Weights of a small self-supervised image encoder.
Training: muon at rate 0.0081, 8800 steps, batches of 256.
Rows from block 4 of a small self-supervised image encoder, named by matrix and row number. Rows with one number belong to one neuron. Each number is 500 + 25 x the weight over its row's rms, rounded and kept within 0 to 999. All counts start at 0. Numbers have three digits each. After the name is the row's rms in percent of the matrix's.
After each neuron's rows are labels from the 100 images, of 14848, where the neuron reaches its highest value: "colour at peak" is the nearest of a few named colours to the mean colour under the peak; "strongest on" is what is common among them. Only what is clearly more common there than usual is listed. The data: abstract colour fields from 500 small random pattern networks.
# fc1: MLP up (model.blocks.4.mlp.fc1.weight, 512x256), inputs 0-255
# fc2: MLP down (model.blocks.4.mlp.fc2.weight, 256x512, transposed), outputs 0-255

fc1.194 102:498519486529498507531462518491449580483494505505501487520493501518543529530486488459481465530529486478475541513491494475477508520495522490533518501484480489501493500475539552539468471456504538553440493514475495464460465470535476519484480483506493503457500486523477506457470512515500497491520489522480518510513522515516463544488483479515477526496543457489505535463519534529489530487528502504522459493533581519471500487542516504495507514494508463480463525509501506508490483491497494482457516495543491479478546522498533541532505475513484487517490461492507518509488531482507484500456494449558515489534479523480471506505514529467510475494465475482471470466504521494490473469505489469525495517528535512523464492489480515504488499523520466489538484523453523553492534492490482
fc2.194 101:460508480497554487522500455513530518476515500547445488512498490528477481503529511529505523476480537510488498525527543510508520499518504520552460542539524501469542496530487453531486487543517504465496456535508527507524538499497507497523494551501518490513471484479494501511477508498505521475470491493470494467503511516496499435494512524532517502477473511511453472549482466465491501518501528469473499539475484546510465512488504494517483480481491494525466488506504536494513479519521502502469503480506520509473483511476512493518493510445487467488524508508526432541517493485464484514528511517424497489488497495485505469467488494515474512517521517534455501524475533504464444502522474522467486488487523489479498483485508450527486505583489556508482519460518523481542469528482504
colour at peak: red; cyan
strongest on: mostly green; mostly red; smooth

fc1.41 100:507481507496515497516491501532492482503471519540464514477541485528508484529500494487460509455499469512480479501510499460472498497566503479506475485510490470463480492516523495506526554489438520544511519494556448505510530493491529450505527534517492547528452497533489482479487530531497471501515505494480461478513514567534551478477512512476500485475510506506519556474531516488508513488480503516485516477485521443488496514488511479519504510478508513499502520490524514439438506513492487472501545504575482497516495515475522519482481474531513486549499557514495507499492488534525513528485515505517469516483488469507478445519476501438515495501550498494547484489490468519490511494495466471524507505524522511539500524487463465520517469477470528464514496504497496508467452536501517
fc2.41 109:543490480495497495467451490500447504503550480480493518527510491499493514460508478539497509511487528437502502517526466502504525506506476521507494486476500516489460503535484513533465538540479514476521524530450478479488483558499491545493449499536480444488507521504521537475528524533498546446488479504548477478485456526494460500520467496552511447492491468518487475487497495459514491449483524541513489501477523503511522538513523501515489458496519470566479513557485452471516485527491507497530513507497493464515534477491480516482512491463513495531501509496474492504508534483486497513501458474533537532471487538496518527501509457562500528466513505525450528493483533512544505487523520517503492521476526528517485481534480503472496527473514487517500477502521494468510496489497524
colour at peak: grey
strongest on: fine detail

fc1.341 098:461506514533509509525507496496458580456515486505499475493489486522543455531512532514507520544497509518494499452540489531513485514531527484448517465455493490472542500562522492503499480528466500512499523513497488517465525503472485516441499508482488512462518487481487496530453485469501554488435495501492508524573470502520494506482489475487481524513481479517468483484496501517486507458467513491477511535518486553522498481523526519542496482530510520486524510490461519486530522496499459483507496516503485512518496531520509556517493495503547531478518509466498497546463502516492485526509505536497524478502494536476526516516449513477455517507494492463436466500477494485465465525545490518500517508489499489438518505470505496470454480468494493483533507511498479483470493477536499
fc2.341 104:500485543500508472502494448543492472495474510453499521504529496447497542481533508470506510493520476487494528516494544451518502472479487521533493514532518522475498541496514474489547573460517520515488462508477480471495506464489530497493517476493517513508526512491513470474531437481501512482528502521519513474478522454476497496587519491508505473478483518492528534469555470453476479529513489517521514472481485518516523505538507525495495483480494454493483529504507469466525501560494501472533482485495536502512480487462515480475519514470489501482460463471505494482498467476515511549496450499548461522528543530507514465496529483511495509465528509527490498490533502486539499497478548494513493467506481485493521458477465502544485485479506522524489520496472513551480486495485464
colour at peak: brown
strongest on: dark; smooth; mostly green

fc1.265 102:473504508517507501457556548492537497470472482519481471506474515509506474479506562501495526453461491496520511458494510542458529521513510531503464530507457512500484505545475466500481486519501512458514508525486522475533503465516485497479505502467487553540530492506474489447515496521482512452488475482499520473529512451489513458484472513453499540464503498490467529513512485505506447464480562495503494505487480480503519475506493510511493512510433553503499503502467467490525475520491522516517537511505539530479558517506486511503497540499541455504473531554516474510470493518517515496493496501539487489520484525470517466489494551487514512487501508524473488465495497520548511521503499493485461522493514503491503543505495560484546519471489525535459455520506511484494479468466501
fc2.265 100:552485475493523511511456488513482507555542479502504477467487515501525511539493467489538486533532496524535467488444548519547529491493476492516511448516480492534524498475545533525542520466523485530507505448506498521491491488510516459496457513497494477477520510497521503549493537491487483490477495481503475487471481465451487503538509494515521514522496521478538463471442479445484492506519443474462503536475526495511481520503475499473527482530534510465495478527463530545487486474502462505493511508519474484518487500493495525503507515500513486491496527476484461513531474494492487506523493511459527498495492467491516521488515497564469511465513552514512510445558475508480497482508467516522518480461493501453487540470496477488457500508497457524524503457495489489497552484509473
colour at peak: cyan
strongest on: mostly green

fc1.507 096:508482510513440461495494451497477480442473514503549508482477548505479504486534514528525517551510491495453471520491513498511531489533501512466504495481499490479503515511497542504507500498502487485534483469477456535480540518500550522503460478532540531499479503488463472467510511485496508477523470438489554453500500503525479510556498478511518489523517524465483450493481525539491475515492500483468521509504507512468570508513534517474444512516459500476513510529527538459489507538518484473487487520536474504495529532502484485503484486467514457495474470491471466480514475517503495551469529519509487552499494537477504521544466554509485493501512496480516450537534496509515478524479527501511484503509468479519477510484538510492501478541523483490463511554512506523482494495504482
fc2.507 097:525527506528522520508529505527505493485530505564475485496509489495483482482507453483465505502530463528560501532489526504467484493522518529506528507549477530530513518495526504487502518496481560528514472496521500463514495508497476518493557500488488515489476502488493518526457478498464459520530523509510475483469498505476507510481482535484470544428469539511455457484492475469491484487496564473535527449523477482518526545488473501532523506508465513474508479501507477517461522505484511466522527478455490527461476475492468521480546476481478465485513540532496513502484510471525553487493458468491485512509485478481473477519530516550499484499517464480524480485513525488511529475504486502515538528478539498504482513457466474488515484487489476471539474489514556468504506525540523
colour at peak: pink
strongest on: fine detail

fc1.16 083:505482524508498524504504511490502491549498438469496526484496449488551456527501454558475483482507448548493468502497508537512519525418489513529498494522480506503504500548421535486493488507517503517475523515506482515492521522541507431428496468495450526473492501512508515515464496501505483473502494546483516500545481521527495482485514476496506491491522495490495503468508494501536544474466478534521506497508518508502476491473518536485489527486459541497511503509492494506514464481486560534504582516521528465532518511440505510496524522508506480493504492479492470513524524520545470478498524475541523526516510524471475473532497472485514499513484529502506497456532473527523490493504516496528496497460490520472518519536510506483489490540506479511508496489457482513521506511472519
fc2.16 083:530500520451506519489532479443506482519488532540483489544485536514502521539525495440481522534508482442494485502481502524501510513531506469495492503496478474524540472482501499503494544547478487487526473478461497445526492484468466524480505497484527482528540502467480468464477527509517516537504439489468505458540508504517516464499525515545497527458459481500502479509506527501490483504529510532485495551476484517452468493511537490512475492460504489478494511505464502513562528472560503494467483518527511521541488516477507511485526485487520525511450515473522489547534534506471505554520501524534478475530493498481485529528482506490503492502526517511502509450488508467491489476471520535510505496440512490482485506554501532481495490505471502471541516528482520486499452503508519
colour at peak: green; cyan
strongest on: mostly green; smooth

fc1.22 110:472492500515485500497496503505505522452492514503483492465542495518495488497538466509497530473491502485458470456505491511461507511526512518497510468468496493456489457440484512502497522472500517469456505494475516550550481486506509508492500447490477512507477522490526500528513478449458455495527524472495541516482471520543482512468486475541498513522501514485560523512503480529486498471509522464471498494509522497467515553466462521498576468488486489527508480498523532511487531514526507540496532522497465535474480489499532524455509498480497522472518510542452488519505498505512480489488431469503529512513511461505500500425538530489494500510492449506498507544524464549494489518515508489453513521476485524528520506447482531502501527509472479547482519528538504505524494503509486
fc2.22 124:500507486460461531453526431508493471491461465516546499536498481455493490511522481486524511512490475481529497516506517506475525499494484442577511502486533500480525482521530448479526474501471456524520486513534499513479529571466471509502496484462531496530536489458476533522507488506492454480489539537480500489469500512473537485508525498476483499484506483489497496524504512517502507508505473544511534474463501491544484495498468475517487551498496475486500468465508507485483463514498470527479484504517509510484492449493506482485533500530535438481461523545519502444534482506537468513524510528507532550479458529510515484525451490501560516481460537487521491484497501501511467514495521519496510506496503496515479503491483456533525500485488511535507473517542489487509513474542491
colour at peak: cyan; blue
strongest on: smooth; bright; mostly blue

fc1.123 088:488476538476500511500530485505555472513502535511523472514541519486487464443516462475487537428445512500471479486483514482528518522500513495480505490519482493487504458499469449484596546514509516482499490470503477507564542524475547477493528453501517540500490485510506477516473519526476469524529492477540509505502457521515527525505487461480535511496507484498515462476505537501521504528491530491498500481496551505516523488504486526467475516509471544468477515516471490478514496501549518500545495470546493485491508484507524497505531512485515483487531448511523520511493487460525480491522493550527505460521481494488521469524484555525524508501452499496528469508517458487488451471515499464502469468488476517520499498508550489479486476502531493505536495537512514496472504501509506
fc2.123 095:512515468509502489509503477513499507509530512478497472514532495521484488528494509472521524513518456531489523465513517512494464508475447487506479490468513537507489525465510495461454526511471540491524485490528499462515509503525482514444507516557492473501498536493502526520506498491491502475485511522502496522484470551456522471503511515504498495472503474502519527498519500507474483549474476495465549525524509485478519475480460497502507507503499440472517512547457480512472485516464504484509537494467476514484473515466461499492478504506461477495441488543510507528525511534477495485524510517481500548464519571479499497491505481468506502505511487484535500505473528479515555512475499550489538488480507515445470532544474504519589498472477511512523458440525548519504442484500528
colour at peak: pink; purple
strongest on: mostly blue; smooth; bright

fc1.150 101:441512458476489524537533493508487499511495609501553509518447522506522555515460509507484477478534490518445519490497478482503518500484466516469476522552493502550499513554509509483490515495537509469518505527544473524504512510534513460474506514488488464458451463529494472482492542535487528484486512486468436479505535456530486497451488506462482498523452539460515508523513479484493500490492505482550495449504472516464517526486493486497484493511497497517522534505473519482503513505522512522506519474513527500520487516506472539468463457502502485487500514507460495490475499507523518517512509520497516486480488538498484552507504455489494531517496485499491514514539507482488462496485487524545514482526477513513488509513485490496524468527534503492542471470507443513490484508469499
fc2.150 101:544469529481524488464477494468507507530561459514506486473504488462496524487551497475502507476483518467492508459490536485498482477478477513525504495492493534489516474486531526487497457508497472490495533492482492457512493538466498526511485498471510534529512537455502510496478442452478507550518536521501543497500473526482516480559518487495535497509520511504467523445537515514510532473505491507513473511504512507501526501513491470512484542542527485503487468493524497510500542547500473506505473543527501485498515500548520492508532527513477491459525559481526522502514493539512488511491490489538497505546489472506536493513521517545497469484489477433478484557464466516488471536504544472507487473502518486487502481486484515495533504495482585483514473489501545445520476493526508
colour at peak: grey
strongest on: fine detail

fc1.101 106:504505501512483507499501499512470505488488512459468494467475554509521487504525554456503529454491542473502521475501493524507499551499464510496470508506532460499540501475497499496533493494496500491500455510514536517409503439522533533502548528529447536481475467456489520482507504541490473526479485496470480506455497505473461502484488528481509547476486505533496519495480478514503489487522468503506479509499507473528492476472511495534518494485552522499491505515436481521503500482470494487486509498567474515501526514507486482538482503540482533453502517509514473512511540481464538468501479509523513523491504511473498495436485473496502526491460420528516504502517514506536511517489449439517492504485547496519535511529511489486505526488530473515518480529509507499513489503457481
fc2.101 100:503501500467525475493494526430455514484476498518477471504485488520510541501486466501529499471492542467522435490519513505510485503518550501510518488503505537468475460512474523507506491513500497534463477479549501467482500471483504508563512488476552518500515516555480483460513537468514528506510465533498508483524490491529482492504509478504491495499530485483523542433515427504497534509473511551528464572466496543469499531520472508480531480498474533541523489523532531478486498508510481555499512498456485510476497467549537515445493508524497497523503499499543525513515490487537478486479516497466502497521528492514487528526478493483438505516523502479478499481509484491488500539540520492529524481471517525492501521481503504508541498464466538495526502495499452485508515499492525
colour at peak: red; brown
strongest on: mostly red

fc1.316 107:491501524518536490491462514511545528485479462487520489499480500452489494471507538502520499437522470519460488481494493468492510509460515517513490477472469514514461447554522489514513516527524512482529491486497482512551499514466538454566498499523494542506505521515516526522467502498545508482484488521533550520580472489500467491458513516473519509486494475474499489499556550522472440498480512495510517535483480488513474448486451478497556503488511472520504483497514504446524500520450489481481506499482523505521514490498492501533520487484542524492507539537497475481465497513507500533502463497521476510463482499496538497503466490483493531511524473487447502519539503507482525500521491560470509469519506501493495472471495523490511475494484491551463529494509461486512474486506453
fc2.316 111:485504505502542484483524513501493495483480539485503543519500520533510495487480464559524478530533491477495489441472484501505496505473533492503499501480508466495489509487482543496501509495511489521459480478509496470477489511516413474505535500466498467479516504517445475463521533574455511553498503479505492519470474485533494516518490496516448472532513460493518489525492485451460524507490490500527504488526531474515503540508513507499536491535494502476498507544520548481494540468515523518508469548494540510482512515466496494500483502516487493539488528479506542516490529508508531464486511528480493525536499491484489525500526499508513485425522534493523511461464483536498462493466525487539522531492488467497546489494468447489509526481527507518528464522469457482485567483500505
colour at peak: cyan; blue
strongest on: mostly blue; smooth; dark

fc1.160 091:528500495467506501493523494532509479489499500490527503475464527472496476487514474517524488449537476488492516481550527491507475502502488506511528534443472510513520538522522531511504504503488478438477509497499469488515503484505475484506459530470489541513515540572542531498530475482495486486512476517483524508537512553446491528482479519522477510506521498494463478496482539482490464510544475532522490524516534525548466515485501451473515492552462549462508516488503540493563492507477480479518509545515464511515449478458486513491483487555479525507505531474503458521513533511504485468531473461517456502501515508492492502534491476498470494497500472488501501511490534484499531533479514497498502546480499485506479485486512486475472471509463453487491483524463493557523436501529480
fc2.160 098:516523510550495508462560515458497484504515494489533496534506525476466496467533520506492520508494528487532471544523497534505464496471443502503473484484502512492532489476530484487443525528493523527508537468495518470502495522509501500494495519526499522520523466461501527480447493404484467516514499446481491475508480506501515488492526510482486507519475540486487459471510528495517519507491484491515541478489504501467469515512520490524522497499491480532482463429478490494458524500464554490512493471547511463504512561455546488524509497506516517500480491502481490525502508490491497501479529528500503512447483491529489508512552457457531478487483500529549472513445491458498506519504487518488482541502499454506526539526512523510533552518523475482525543513507494516487481508496476
colour at peak: blue
strongest on: smooth; mostly blue; mostly green

fc1.307 101:499484495477471533497501543493471523496522546533507487501489496479473498532525482468526474487495513484535511442472498505513497497504503512522519507541517512538499539455516498527471529509472483500505525490555525479478499497538499452520503522508538487461513464486511553488513467451465510425532494465465469521478451536531479474492502467520481529500513502490459506532537500509478524517491489493555492492548555478478514491501515513468477481461452510500516495507488516498506550510468499501475484501495498537503491457528505481523540493528514516489477552486465519459504518553495472517524508527490492510534509494500531476478497455460477493491519496499455553502474495469466499515476549456527482541532498518495509491490546449535506520514522513499518486484474477505469513499510489
fc2.307 108:509517496492525501523475506507466498509482430499497467529512537511514493482501451499536505512473554488501519529506501498486496542518542496513480558549487500519546522513484519458484513511483530497470488481509562502498519515481490500472485502479535476519470516486481521446483496457460493525489476525501501563496511522513488487546491525521494528520490504499531510548504494486505504509540548461505498485464520516536491514534476479495475531511510519457477480531472487466504526490513529467495483473526520484456513491545462518491492501477503483529497545480463499505502533534444529471481493497500468454455510500476543506511474533508487461516518473489503576508471464483507467467518478504506514490518523535510518535537496456481466455455505500516538498504530504498454512485496485
colour at peak: red
strongest on: mostly red; smooth

fc1.440 110:458490535501502493520511490476490496466474495506461480513465505490503480474461553506497468486502495490538460490540486493538538472502493504507492529502523470501495502513531521483512518448482508544494501508520502460472459470542516520544489547472520506477493512470476487537520509466498487507515482534516462499554482459481514495486517499482519491488478475538455519490512468527495493506518465518499471521508433505546464469529480513587496513517526545497562492492521503489503517497484512452462507540494480470445513494476534516523497487516492475521511535519508553509481501514532468486441489529565489516483480489494497466508503480452503497530506497522497509475485518476498531486498528474501511540514507550491530464495509506511494505464464449527492509481488477519544482471511501
fc2.440 126:518509474493496510538479529489485502470500568467494508495506482517514498497489473543519483484496431508492506487475499541505506524502519500524496535552486525494467507493499505519511468506480500495529479497500464522525478534505499475448467488478516496501516540492517468504471507519507468502463469496490517513480483520477479531479511506491538471502549463533548502509494473501481461485479509462502511477540518441487479512432560511503496536474502451463485486501495542531486496471505503463534552423504543489520477513490487537463519503509510490463512469490499535520540512511482506454509478504477492483441529494461503536466491462472490541491491474486469496542506528494544483528503474535497529510524523523486481504492513516529481518558509470509483498491523446495501496519530489
colour at peak: blue
strongest on: dark; mostly blue; smooth

fc1.213 108:514516483535504466481550500555477500457486494466505524490502527459506498458476513510513463536474486494503492496514465506523507517434527537494491539487490482505481490502468530532563501507510515502451449504459511468523502520513468462519468469497492486495479525505475473532493438513514478460508534532504533481541492444514511493519501515525475505488459432521524469499511482487503513485523487502486532516507549481499516486518545519489496513514496530501478505483471514469486459493529511506467535522547505520509542496472524537472567476517505501459503504513531498509510476496494486514483511492483511530485502487552512520486531503528494458519499513512478508508508445495460487504506514534481507460495527476552529464479504547513507505485470508483477474432485506505542536522504519
fc2.213 106:492513442526449508522484540503522480523471462453544495455529492532513542511546475492481523510494497475504490526473495525557550500515451523541539474507506510474528465503492530491478475533482499498519519514518491478481502483497488508514534531468570526522534502505486488489528526483508509469452438494496506535504485537477522509510512470528510514458494491502474474475484509468515449500498511464535508554506484490495509519521487523520487484531528442526537532468516552506522537505524499472494506486480493481495513498516451512557461521502495495513459519516501499501521473507471501452489474485529520471513480482469531498507505479484508506472481493499489487507498471531484471508531517499551494520483509494466440513509477499498469482447504495512506530530527534497481520483443484
colour at peak: blue; purple
strongest on: mostly blue; smooth

fc1.163 093:453471555442500492484461502530482507503505505508496495493513508524489487517471477515534475478524525485443469541518542496487554469515497533529487505502512494538509478463498465505505483486473500524522539505496521478542513546506504505508417519518457490484490532480498503534462498520513450450507472512538498520471493470516492518512489463524537510493507483528500472540509495479512495514537471511455457501499453498495439487492519532512543524445474524500477499507483514494513526492513471468519520512490493511449482544508515529489551489519468470513449499505506489553510524517503463468469480505498491503459477488530510561529470506472523507455473493544466524484479491519475530509512534481553479500495481442478494494500488500509480497503487526483480497515510508506521490513485491
fc2.163 092:488545504516472496500540555437532506496532468499503453509502473481513503509518530499509522503467505521541510507481446486530462549537550490486505513493508496463510507517496480489497436493508492495468513476494490488474478481527509470460538454505494536477524480501507462487552523488499501490501508502509501472510553497500477528545507536526437494462499473479500509489501488554517515482473527517465522498506502499537523491491469480473463490514505497490542513498500515549485476529521511488452471547468494495489516506508500460470447501456509535502511534528519483446497472499470514501535532531521511486490517458475508453501522485516556489496529544471549470521501494502503480529515452550515526513480485482523499451511501486488527526510494493549496487507520511521512467521497490
colour at peak: brown
strongest on: fine detail

fc1.169 098:518490470459558517508540520494446488473503545513509489515524473444493541501516487488494510501481506493510514510486445511525539480512544508486492486473486513476543499484484525510509492526467477512485492521503529477516535524510519494500498527498478501520509519488502520527517491512511483474505464439511501543511515484500509503475532475455543486473462490493550467515527514488496501510510516475504513469500489524500514460514559502487485482524495486510492471512495479490469464499515503506463519444519520502557493549435473505485516484437522513477458502523492517507517504505498539452512447523511534559480529481480535504484494508528520483461563456516536500527462489510508481533542466526466523444464519501496552489464490483461522489495507497500511507505474522499484457510490533
fc2.169 096:547534502466504493497511469513501511535476493504487471510507492525537504486487530524533481463479478475508490514504488515485463531488486505517495478465493494534521497450522529506470488493495513498482504454488496538535492492509496505486457499521517496507500452470449510490546511518534493483496500517495514480494478523543507507510459514514486471500491434544517467457443483479476506558517521536524447535483502488508525519444514464465488497488494487507467515475486496491533524462507479453441496511500498497505464506498495466499498524490544547483488498483504491513556515509477479517490531549486504439508532544490491433530523520510535516524481491489463512467494455514524498500505515482467449483476472477512534454543520479562504503488527510514526493512538513509513542510530497
colour at peak: pink
strongest on: bright; smooth

fc1.147 090:497519476454487519521514532490493447509513526471524462518509551456530508460534501492523552462458535532541523502503497513522487496558492494506491499484498460508503446467568472503516506532529504518489489523493494534496518508520501487510525547520529503485493518493489483478522497533501472485490484500469464490532475484465498497540513494458470455493506504492485533504533470479508478492494493516523469546509497493518524484480495432463485481495465493489492475479471470485525544535495457524481493497524542465517515529521501511505507528452493462462491511525501508501498496522514505483528526523455500483519510467492571507505497491440512462482495468534492480503511486507507504478528465507501473510485502480502470493444498507435520450516540536513503491491512463505466552474488521
fc2.147 099:523520505531482453524513514502522524468520510474530480480494517498530510511519497489516511494518465489533468474488442452487490492501521475541476534525537496549479526522497472529471496486482476542500482507539477512540497508481460436524503506481519531529496490496539491509522512478457549445478522492496507511486511501469501552471489509509449512519489502500493536494510486497472521528491500464475498461512480524485484528466469491483477546516463491521478478533536472472493506535502502503468510480472521464515502475520486514485528438498544511521523522516484501491481472524516500479506478522499495507484468465536493531545472471522469505525452518466549503474469531548498499517521494480512486482476508456474457423518525495476526524506522489514499499539558464478502528518501483
colour at peak: brown; red
strongest on: dark

fc1.371 091:518486492484488537518500471476491505485453476503471519490541525528504494522477493514487490544492503505533490468513521540539495518511503471507515487469474497470474490524491541519522512545560489489483474537505511524465530506456502478480499471456510525482493469495509496475507537498479505492522487482534511530480506527512518564484481466489468522540484485533508509500480484474536477530537479518508513493488516484484470441501492452491546450503503528499506514483481526545487556537509534469505520496475467492517528479490434512510559490516489491513418500507529518509529498515467445470511533454496506519462469495505488482524449469544508561567514485532508489471496488477503526495520503506488494502467529485504516530497478495524502502471514447475485491487520506499494483514527503
fc2.371 093:543495531524525471494495540475490479526522482523545495477500512465524472537498496479502493483465491469502490499489485451503531523500514521502491467484496483459476526513508509488477505490482458529515499488457491465482495523513458521480436518492505464507501486562486518554486542505515519531519499487523490508505521492492482457488504466537543505482546564483528468493480539471514479499474509507504484531506532483539514486504443512531501485465516482503453473472482467487506516466487514492512472502539535518440501547507504503527502524509499485527556485498468526446467489558506511533485482528512469486474488488532502485519504498514516495493484520504543453521513461471544490553507521509471492533506506525458498499496507486520561510502497514465552468528469512493528474523503522
colour at peak: red
strongest on: mostly red

fc1.240 098:488508496514542515543522502527495488533482536469512487489511518549514478471474520512522477519478500457542506493510531501471547517502526539490530494526456478472491446464472504522507499513524485503481469484541475486494458491536530531521469458462496491479504475522507539521538521478479497471475495450489541528489532503531477537477497515483518488528559521525522499507489535500501497466481530449523458474538489501493504487492525502484499467512476474517556491492486472512497482473508525468503495488479503493479430507508459514536473487486514482518526490500511496507494498489483509487497460461417516512550480479459499515546525539487439472550468488541497515502482526519505485501513502494488522471467505487535452482490542505517492484542515483480504506502480511504493538528513472
fc2.240 102:489518503506441522467546501516552492500536470530479506501435462503517490505505527531479556506482491497547514540474493512507496523517488510529480514479504504470497510540485472516500478448494494530454477513501506480474505481494495529487506485508475534489530463501461488507504483466460456473460518505497504524497481502502447453487487532530523462479484551492513527477483466474536507493509477514506512520444523538428499472494473505493485531466498509515494529501526524462527480498480500524485440471489522486524491528491489493505473500509509516490483529495485481523501486505509496490516510452493540565449515534495471491505544502504504514588524478518518508553490525486449520492506529500479486512538503487537497545505512482520498476518520540520537535485491487518490477517490489
colour at peak: blue
strongest on: smooth; mostly blue

fc1.195 098:522504478527491530477535474498511543481487501488540470507487518493566465497499517469520492485547507482483485490481535497485525458463512535477487508508533486481530534423493520444514501480494489493487468511484465526489569518470512513471494545542514463496480521486463481523515474500485512493502500538495486506556526478482531456514481494489483523500498480508489478510519501491506509467487488517491498540498516547483487505518483492478524507503495543543524465456532472512556501476484485493482498487471512450528474496448489581511562474496471500509491492511533467511510559514501502541474528529481518492515496535498486493506566474487489492473514494454530478492525477503490499477511512565515506510525522533501525468502514535533508485502506492453500485507477501499527522496511496
fc2.195 102:493491532478459541498473451506481472540472508496497527474529496477483582475517553534523484452458502515541471487513507468509486482471529498524514523501476474513530503473495507536509485529532535486514474465501531425503501493507474496465497503488474521525489466499492477506511502527493497474482433498484501532498501511491472541513515534509482525498496468508445490448488467509507507505514484541472501478520511482547502456521512565511491490498507433493483494509498551484508526521511520470540517473485525511468514481549490512490496546532517531529502496495484511527528514487528534462524483511511462509461531501505520495489504509505514504501498498513504528435529511523490457473495461480486512473500470487521509521512446523489497505476545463514490510483551481524491519504488536
colour at peak: green
strongest on: mostly green

fc1.9 094:530501546470503549504500518546475488489500483494485470508506533493524446466478507503462512501528492489492569493505520488532507521522488493500508480501470457504500508493537451464514523523520523450488497477501479501530486513507540477445472515551501472460480498520530486497530514509497499504506479516489524503500507510469493493484530550546504503457494494503496473458536486482543514469473469506464512514505560567538521497550524511534523467482500536509512538439527488467487486501523484516484506505468484546500523499476514506513513515462490543510481519472503487501512469543531502512506488472493484559491483483499497496495520501483465507539494523521455451496486511488542526529507430460485490496493501510497551534487496532508447526528548491488525520481527493494500491468492500
fc2.9 093:488459509536509481503471493503511509477534525505512528444479493515508477514485561487473483472467525492523481517490479497514515495446530480468518464488485512535533522495471515506522546509522468547472495553490527490497515466479500473518549471486511545533504569480476468509510503501512499483472526463485472473536510534511504457523482500474545540483473491517501508517538507493495497502519537553507522517507498513486467513450508506457501526493470486527496465479477485513491516462501506532485490488491494468532487521473512498489485507509494504473482485516515496448446521470509470526462502518473473492527522481467531486518503497505495528485533511477520519495464487505472531499528523514534511469447505481495531489524500428519509440500517560555485507558477528493502516547500505
colour at peak: blue
strongest on: smooth; mostly blue

fc1.64 092:511499509491489519508469525557520513523494470488462575482456545517524516494501451507451492510498501463438516496460447504477526452470472492453516501483500496482494507514546468498486500510503462477561491476528525505520538529483516488515511495479531506488531485513505530493552486487487516472490511507481525517472526491481482498518504496461510528474488492487480486514527513532544495513522494506518530478497486531513533490515483507500452522490485460464495495480495447514531550532473495486485524479536531525488549498489545477510522498456495517515550497524527527512459508467510500498551485469544497496467477495475519547526484527516505498496473522499469505492549487502513525461529542469478493496479497474478506516540480523486513476511427516485516481493510506455507505518539498
fc2.64 090:480523488510495464503528438465514464537506515476523462542519495473511469501517553459541523453494491522514486541530502468511500582474505521513492456474444523500447497505468484508467502475475530482478510497495459534469476492522490467551511525503499479489461523536479458502478510488488500491492468468504472520499527507516479518510499471524481558500523530428541488517503484499491524512483525502507485531505489484473493500473505522524512486510526516496496526520521530511461508522540482529488464505449486505517479525527491420526479480549505519529457497542509520510467512506499469500497501520505506499521484528496516530470531494470499497478517474479504482472461489505516504530473504476520521515481524504462538481474496496487522489488489495478494573533511473545510499491478488
colour at peak: green; cyan
strongest on: mostly green